config = dict(
    dataset='simulated stained blood smears',
    encoder_isotropic=False,
    encoder_widths=[48, 96, 192],
    text_encoder_fused_qkv=False,
    text_encoder_inner_norm=False,
    text_encoder_positions='learned',
    decay_fraction=0.4,
    warmup_steps=640,
)
Rows from block 8 of the image encoder of a small contrastive image-text model, named by matrix and row number. Rows with one number belong to one neuron. Each number is 128 + 24 x the weight over its row's rms, rounded and kept within 0 to 255. All counts start at 0. Numbers have three digits each. After the name is the row's rms in percent of the matrix's.
After each neuron's rows are labels from the 100 images, of 14848, where the neuron reaches its highest value: "lies over" is the class under the peak. Only what is clearly more common there than usual is listed. The data: simulated stained blood smears. In brackets: how many of the 100.
# fc1: MLP up (encoder.blocks.8.mlp.fc1.weight, 384x192), inputs 0-95
# fc2: MLP down (encoder.blocks.8.mlp.fc2.weight, 192x384, transposed), outputs 0-95

fc1.100 124:144126124205196107112145185103128147117145154126189108119132122061127128137149108139098122118102121172138125171085121143134132135133130087099122130163096119125085130116139119160114143131169129147135134127111133090116060098121056092137143188132149160137112123145122131114125130182141159142
fc2.100 112:141157148123101173102126098136120118078123096157155120153152111158136120114109097125126100114112120132146078090137137125121168145141124120101101157125140141120172091084133160091143137104099110132126147148146167121139114148182115107146160130146156119141115112129092164128168116118145126157
lies over: small cell (74)

fc1.367 114:156109150050137116162140127128109131104092092124139164145133133118132163127128097152126092113116139139145120095126131137125160158122175143141124150148148118105154177153116080130119178153121113123145092128123124091103147102114173130049167139143096148129120129096137134172096135094121135129
fc2.367 125:139105130106117142121119120120157113104112133097154135099117154147126130127142117154114121141120145105140140148144160149144093137092113158162136099127129119131124136138097118136222096161134137141117158109119106100107115135115128152153206118139119154133122113160142110132121112182145131155
lies over: small cell (73)

fc1.338 083:105140158149114094110140121124156139104145091113145152121148105099130130118130136133129106135135115165129084135110116122150063128115120091124115131151110087158135178094159094147134167118141083172141115094120155108149116136128119080133166143111161128103106130142125166127086142100151144156
fc2.338 063:135158130155115112105118143123149159100113112123148169087148134142153145122123127098118106088127147093134131163128070140147105122154190120140163143166093113164148106170102085177132181141189123128119143092120107175099140082111129135144110123135088138136122103170159119119129134128113137093
lies over: small cell (62)

fc1.287 115:108157150112159103124143141099166125095197153128096151130131102148186144119130147105125125136106096131141119131090117129128048151181068121167121152098146102109142166091116118138124149133133115150136134113127129133113119126154116142190100148116148093113110129153137109166116151137141125145
fc2.287 119:111119089113141165153144098114151149151131158149137138162107125178123138133156148102130132094105125137126125170148153083124098158106060163156128082124124159132100142134124140123107090092125090119162160121109124133147151130095095097141167136118131134116137146141106147142117145125147150111
lies over: large cell (98)

fc1.224 091:107161169115117083086131153115148127122148078111166114109141122131121163126127131132117107139124127190132112122134126111116063135111102124127116153179166125156102142121140110135133181152148112178154119100095103112146121113163114102105152132099165124120108135124131161111076130129160138119
fc2.224 090:165137140168047107095112157115154165118125096130130167117166134157158154133123139105126138111119138075133105142143098140119113122133140113126144160164118087116162089141121083160129177134172131091110120124110095157121137112114132164155120100115123145134112142153147128089125105124095135141
lies over: small cell (70)

fc1.350 097:096136126143121135146132103085093094091127148145097173145139076166150105101140111075175114069137109121137099097115111145123108137119131098110123126143119072135150147122128113120133135099119154154168144135098109161126124128136141075106140133119126135122090122140145101147165173107117147124
fc2.350 077:130132136117157118157118130105112088112118146112111110107100154074119122124132124130079111108139111126168133136145130131131080124135188146127137115122129117147140184158131136143196139170130139169133108125121123130108073115142133161112083120155128110126140114145139087113156127142152120146
lies over: small cell (53)

fc1.257 145:142149137112160092098117168117162142083180109103139149136159095105158131130119154145109114104118082122125112126096102136130079148168099091161128184093123092087134175131159126152142151140118106140148112103117131116086139123134130144179138155137140102110086147132136098138128165133122135145
fc2.257 145:085111115108145176126113108115170144142142140128162142119121126190131146137128130125144122101100127126111122164151135077118091173111095141148131080112121173119112143123076126121135077121133075147170141125096114130151147124106076072135168126110148135099115138142120130156105161131157136128
lies over: large cell (98)

fc1.294 099:121121135145095096145160137079098122126123135131105153118131069109181102123121161114145122159137117124134153142202117133112097139152099123098106152093148122127105146071110116092128122118142122135122142138148143203175116107148091145162111148144152197146055136140141123148142158148113130128
fc2.294 087:080094136149146144171141129111093119126115162119102113148100150129090139117129173130101107100091109119164118108040119109120157131148175129146116127117128101168125160127152143111125122156119123096113152134141145197074129121141139146084112137148146068135133105127132123085136126133079104143
lies over: large cell (44); nucleus (40)

fc1.254 106:146120156142168143116120195130174132127113113116147123099161136106135128132123122117128122128122156140115129147166095137136147115112114091137146111135117112148083129132182131138165112165101094121133119117151122163183108120160129116148153158116121152130157118147114125086125123098151157124
fc2.254 109:155103172130136136135142121118097112116140128128152119122156075125156116127118105144132148133169135127123124097095123118128128123126151143096127125119115134130129107129140117131089160121127103130234117139088118162111141135138049056115104043118137116111101162100127144153126133119130153125
lies over: small cell (90)

fc1.308 110:095163127138122126129139085120101093109101119149120160139149093165131131112144118064167114071140105124121109082100105161104090134110122133084108128137133104123117167095136114111145152121140165132166148145100127111082132126113159112125147135138135124148091144147132109136167178100097141127
fc2.308 104:114137112129131111140109135111110117120123144103119125113100144082126128128133126134062102101146134119167140110108113143143087106124178137137139130125129105167137175150130137142182128162145151179127099121134127135076070113133139158097073117147130119141124103145149090092141130144131107136
lies over: small cell (57)

fc1.109 081:120153128132125083153137106070095112107100136136104165138146048121169122117152136102153122081120090129129147107151074131105078131135116121113109182123140114128128167082137115107132143114138140162135117131118118110125116103147144141127112132147133170153082135132140114148143154129109125131
fc2.109 073:103120150127162139151126141103101093132107142110122100127090149119113121107124158132093092141118105130151118116091102137127135137153208127135120141108141106153158174128121159121178130152113133143120101152135156144066082113150147147082074121159152072141120095122143086088149124118116117141
lies over: nucleus (81)

fc1.315 126:095137152126111160088119160130185112119143104118124114109133128110131100123133114107109118122126110162140097152139080095150085142085126108126120131170136101179134136107125125138134111119170108167127113064137114122156108153118121073132118143088138141054110127183123171089084118148183137127
fc2.315 096:146134147154076131119107179121144149124133127116122158090141127100177155120113113106119121122119143123126149166144084112130094120160192090156166138144116130145113110152095107152129187139161124154141135106095116128139145095113082134147128139133132159122096127166159108101156140160157117075
lies over: small cell (60)

fc1.240 083:115173139160091146102113119116151132124174091117139152137141111130149088115129138138116104130119099166122085105143122124119046128115064105135124145129127120153083173092144145108114109089157152150146118108120129149185110152135091112183160170122137167112127133135107150134078148160187118121
fc2.240 068:146084109143116100140124112140100146114119122144134131114133115139129143141113106136117106092129125113110100157078142165130158133103113150135166152138128086170166140177128106128118112095175148088109135125131108209095137144115143172096138183136114108099110096171140126135143174134112127126
lies over: large cell (41)

fc1.145 081:092123140163140139132157122095113126101126119121134148147159070109159130125113171100151093134141099125137118142139109138125048151140148113113111165113131084113166181134181143132157134147128107140136145093125133168107135100154100117107123149156131129099087156119124121163133194102119139145
fc2.145 068:142123174153124135133122127124104125118103140097091133111117087102105131116155131130083140143116124139146128134093107155143116108115147134137130172121104081172130116122124132148186115150124148113113123139152135102063113112162166169128097102133120091159132118131148118093145115136066138146
lies over: nucleus (84)

fc1.199 116:143145168169144138127122179154111156129125123128152107107141136086116111133123155129138100075121145146121119101134087123140132132104127124176145142140093139151097135159132148172187117159087112128129171111132104118182133099178095126175126154122125169109158111127104139116136122101146155135
fc2.199 106:135092175117129151139149136140102136134092120141127114147155077122138120144112085130120126103150114131119085103104133125105141150157141155100133131120102145126131114101140133125096140130124125156215132165079161141147137114131078076116113061142146121081139123086118131122129173129154142135
lies over: small cell (50)

fc1.277 120:136121145109156124100153126103073142120154092114154099099132125127119153113121123134102122162135143167143102130130113128138128140113071122127116172145124129208134131136113097140152136145126115144153137092134122141100121110129109096094130158096140095092128110170133150082117131115157166150
fc2.277 130:154151146156070100107126142115115153098147073151134156126169146133165155117120142134142136121098139135147109112151139160104151103155149101127147163160121095120155076145130095147121167106154154114077157112158122135118131137112167181139135166125127137137121121152125139094135105125182117116
lies over: small cell (77)

fc1.288 099:175114173138153151148121159143160131136119160145167123088160142117126118120114125119120141133123157126102138150119081087151161114115112082107147107123110113150127136171196134141126110136102111125121128130149133125177100138156124141124145163132129176131160110143126115065132114116159144139
fc2.288 103:156116161118130138128138119133108116128147129128166124140150091131163125128102077135135137103157127115121113113119121098135131135130148139090114111109123142127124131113122131108108130122121097138229120135074131154118139130140044061135111081133149098113114141103120132163139159124141172135
lies over: small cell (95)

fc1.220 105:106139155121115112065126143125167093120128067128161110094145126112128120117127143136124132143133123194127112133169117106140098120123137119102107119185108096146141131115130138141140190116187106174122131100136125106125115138087145122124147143128149095123125126166116145114110127102171156134
fc2.220 097:123118134144100125110116133125159162133140123130163161105145120145180150119143130099133132100118129082138143157153100118131082122136140106158151145163107106122120099146097094171091149126183133115121122096103102136134146113087097141174135103123134150126114129188159134119140129134116139112
lies over: small cell (54)

fc1.228 116:128119156208151149146154214082128150116153113132167130112144087074131149108132103146105119089128145091133144181138114127128135144122101071138121132132124109126116148110150094153099125142125118174142096122123121120097107090143140114108151190102153126118071152103145124116121137167127170141
fc2.228 126:132144134136120153115169087143087133127140095134157113158169110131144109124123125151147140120129111139159105062152149152132154097106135132097104175136124131140162085104159141107123120129108137114108117130156160119128120162155145135144139109147155124145127122092106141126163098092141143180
lies over: small cell (79)

fc1.124 121:119130152139127165137112141135175166102153076124128185124129118113147125153115148134123101120103103097150105118167091194138086154119107103142158144156106091124116182137189112143158128153104145140172148124125124123119112111150133119127134146104153076092145178093131142126136161148110136134
fc2.124 119:140121161137095130091134146141139104166155075134138158154190125185167156124130149142139155145124129128134098147157144114095144114141138122117115104148120140087153079111142097124102125096133124104115133126111113135143155128115121143162120149111147119103124153117102151135134102090179132134
lies over: small cell (68)

fc1.290 077:131098163192103145135149149104110135103143104138140134105143078110151151115131128153126128087099152104134169116118115135135120122156118105152120172145137113143118162108113092156108126146154120146135127118134135160132096099144035149173130198118141151113110134160144114124132146139134163159
fc2.290 066:128085141118119153150134128133140144160127124147163118161113114129105113139136091127096124136193106116127114117111174118126117149127140145113133055108126155115132165124141151137117107136103110138165105155084139113189135132108086084135139077138161134097128138107111134143149157111159124185
lies over: large cell (44)

fc1.22 095:108080136173115154148145086121155122107158143145159150133124119151163093127122071076175112135134124120167136123130112102160109157091089137169108109105101120160158171122130161121121120128152150128162118105122139121140132112122127101133126158112177133109074139108145157109098137179149140128
fc2.22 080:132086138110085161137086141134134133133137127106088141092122127134162145127124129119113094146110152120117143184158139099115111164098155096162156130136119155129153163137074116132159156158151104118144136114099117119177159125106102115127165120150119158124132145150151135137162132187159097160
lies over: large cell (66)

fc1.23 111:122119164135117139063121155123166103121142068128152112102143134109119134109126138140131136141106128174132118150186109114143115118131133114086127096177101091152139131119141122148144182129179106143121123085135127094108106153076163111103145144106135093128121128172117128100104125117161164134
fc2.23 101:131113148131124130123128134120137154141133133120165143104134108121186144124140111114128137103135130086128147160136097111125084132133140115154148131147112124127106114135101109159076140128175125124139110101098105122135151108092078125161137081125125140114116130186160119130134148139134151115
lies over: small cell (67)

fc1.272 085:114126170139182131058138141121146125111157140130173099080150111125114078133122078125147102100114107107129118143141118182134111137129126099072125103146142122151115137148143155128091098152149155122141133127111158113120110141108112108091168141101157147127124135099138107094135145204104138124
fc2.272 078:112110113111129134107104136114156144111129132110140170104126112142121132141136107108102122106096140105133124158181104110127068150138146092158139108148115125126140120133095097153141165117165138117149145086083114105156093115121101128159110116125135137126097134217140111144154132152154132119
lies over: small cell (88)

fc1.58 106:118147185068087132123157159107132151110123132159148139114124091107224135113122126139129131116129123086182113180101135129133110133140134130169104155138106111101119133138126083155104115133143091133129133122129150093158133132153121132194146177140157136116119145122128133159128159110100152159
fc2.58 079:110136122116121155175136135111132114129132129128112095135093150139078114096113154121145111136110099138127121125121149103110156146151146119144106139097130140124162181099127172096110128144094110159128116136121181124127134144150127128128149129155147140119137114124115120136177123118145105116
lies over: nucleus (61); large cell (25)

fc1.262 105:150135131141109054145123147115165131119103121114153143140150116093140125125131134169121094154101126146147131138174166100150124127130091117130122170130130125143107175142158116135159123179144104167125117114130149193130121082125115143097106141146139150143115129118141161115083114132171132129
fc2.262 094:151103139109135117134110132117117131102105125097139141100121138079144141125136072147099098113151150125151164119099076160174096087135182118113156108133125129148121128168108117159208158162151152149135133113118114156095088092141134138096099109150102149162102099143148110093152123159138123135
lies over: small cell (53)

fc1.94 118:130152121192182131101106116095129126127140140128143099096118120063133088123122120152114103097099119153134151170109119102123144149116117097088127123121105128132109134144138130139117114142145149135132155119128168160109063117129078115103128164156176100118119127160117146107148129177151145120
fc2.94 115:118134156120114131107122154104122103091136084154128134137144132180126136112115133145150112124054121134146088128193133138092152142163118077099105156141140108124195097098109139100112148112114132141096147136143160103114101136151156153141147159142155104127138106147107112131150100137131100139
lies over: small cell (83)

fc1.377 091:140092186112137138087123159126169136103155098104156090106144125117149105122134129151125151172133130196138091145187132108145130113118115116085112101185118100178140133100127125145111146155177129147126105076138123134129111132108140096106147143105156101093142133153135153125132155161139130114
fc2.377 088:131107133128104136119109125111141165099145132129152165121146109145162131117160113109124130093107123102127138179153085103134092136129126105158138125146112108125101105136110099143115119116162139126138124081087109135156116113104090131167144092122121131134093125210145142145145130147098168117
lies over: small cell (70)

fc1.380 111:132183148101132156117117139105156158111123102111184120139142113124143144110109135177128119082107115084147101093150106141169091128123115113170085145197086116114106143138170133172147135111147133146127128119133149160126127131112154144180137169128150104105139132109125156122090142136104160164
fc2.380 102:127150113087126126181134116106090130106097123121138094136104160120117109105109154128121106136178115125132119098117150124123139127140162133127130100119124140154148171111154152102150129140101118152133125132127153130105113128125126126144133136177118165135152123119124081127201092106182098091
lies over: large cell (53)

fc1.292 112:120155154143125115124145125115092139117122148166132129118138128139165137122132108175139049082130120146166106171165124162097114140086017136135114131137120143117120169106144099132091113143174143150158134136127129164193134087125126127123120144129144144124108160128120180149067133138117126137
fc2.292 144:099117109118156139155128094110123143127125168141139128130104121137116114166153080131104127090102106136130145169144159127124078129095087170161164080134120147132085145145111117154115066108150130128106102114112109128156135142089132134142166122132126142154157128151135140136132116173113117142
lies over: large cell (62)

fc1.10 095:109182121132127081108140143124164087121125083104149148118167118112139160121126116093126092154121103188128096145145127098112101110144119098119120135142140096150146152077154129126126179132181122190122111100135125117130098118114135131113156139108156125129102121154114160112092123091155164117
fc2.10 094:150125130159099122117120124114144155129124119129158159103145135178147134129153147085115138110122126088144126140141104110128095130130113123155137167182119105140131086151105100157097133125189124106083130082119100138131155118083119159176152140120143136137133130200147139111124115131103166114
lies over: small cell (51)

fc1.127 092:111142159126115170110115164095155140121138130108124132117162104121146067113147148121155104179106071137155129147109117132126038144081132104087110158147120112105155136088160122156154107120165114152128170103125132158138130139139131119164132174135164161108112151133135147127124146138116157140
fc2.127 081:110130113095089132140140147123122152129129128112117094143092140126116127102126187099145115127126130147131148110126150119134160134129169126143106142111128110123127135097145182098112155168081132104088184130146178134115128136154144144112134129123117141110147107130111132119150135094118099118
lies over: nucleus (80)

fc1.34 089:130139171142095116121151153100108156102134102121156135126135089113171148121106131171121144085107130108158101143134132154139118130144128121182106176187131116114118156132116083161159133137130130123150128123103129115177112117151107142175144180118167142137127150122121125131146158134115162185
fc2.34 079:143085132094123170146139134124112124131112112127138102139115117123119114112111129145110112127177123116120087103103153104108142141142176127106114096099137166128169183107137158114135117144102106170150106163108147105138129132144104088156138088161134151117166126117121093130185143136186124168
lies over: large cell (48)

fc1.238 096:104137184095142163129121137123165138118115124138181107110127113095157120130110065161149103130123137151137139183156138123152123136081085139085115151175145107164154137141150148157134104195132134106153124109125127152108112093110140104090132151106129103086138134167128193111100135157146142135
fc2.238 098:087123150130140124134121128102121175144162125159152153165150127203141118124143101122134130096122105139123110151166123118117117133152113116122125110149117101114124086118134116134059115094147127117140125096094136136213142132091093149145139186128163100119114143147128153134146100122127108108
lies over: small cell (70)

fc1.68 112:133137182112166112107165139114090127112164095108119073072133119117121162130124157135085120139125139162164090092134111135137126135119074126117119146152126119191122139125117104134126137124145118143154150109116133131103096135123106084075138161116138118101117112161146153111121130129151148137
fc2.68 124:150147156138096103105119157114120132081138075129123158119158144129170159121119154122147123114089146126154110119153124156114152109168156088130148176155129104119171070145121096136111176106152145093092172115148119137112108130127165167126125157118124131144131122157124134092132114121168108121
lies over: large cell (41)

fc1.48 084:124092162137093138138146158088133145133158131145165137113131076104159129109126139141152124114096135115142140151110143139125076134142125099157099189134121132108120139126144105166110104144151113168130157108132141145157104114168061126181138204117179151118120149120122114118133136151121180162
fc2.48 073:072084132111144175159136144112113120153136140147144101162095117151100096104127126127127118113160080121118114125141162096102125145126181140143109088107128151120131189093145165119069123128109106125144111149114161098166142147138101102141149087137155119112133131120115117143183144120133121191
lies over: nucleus (55); large cell (30)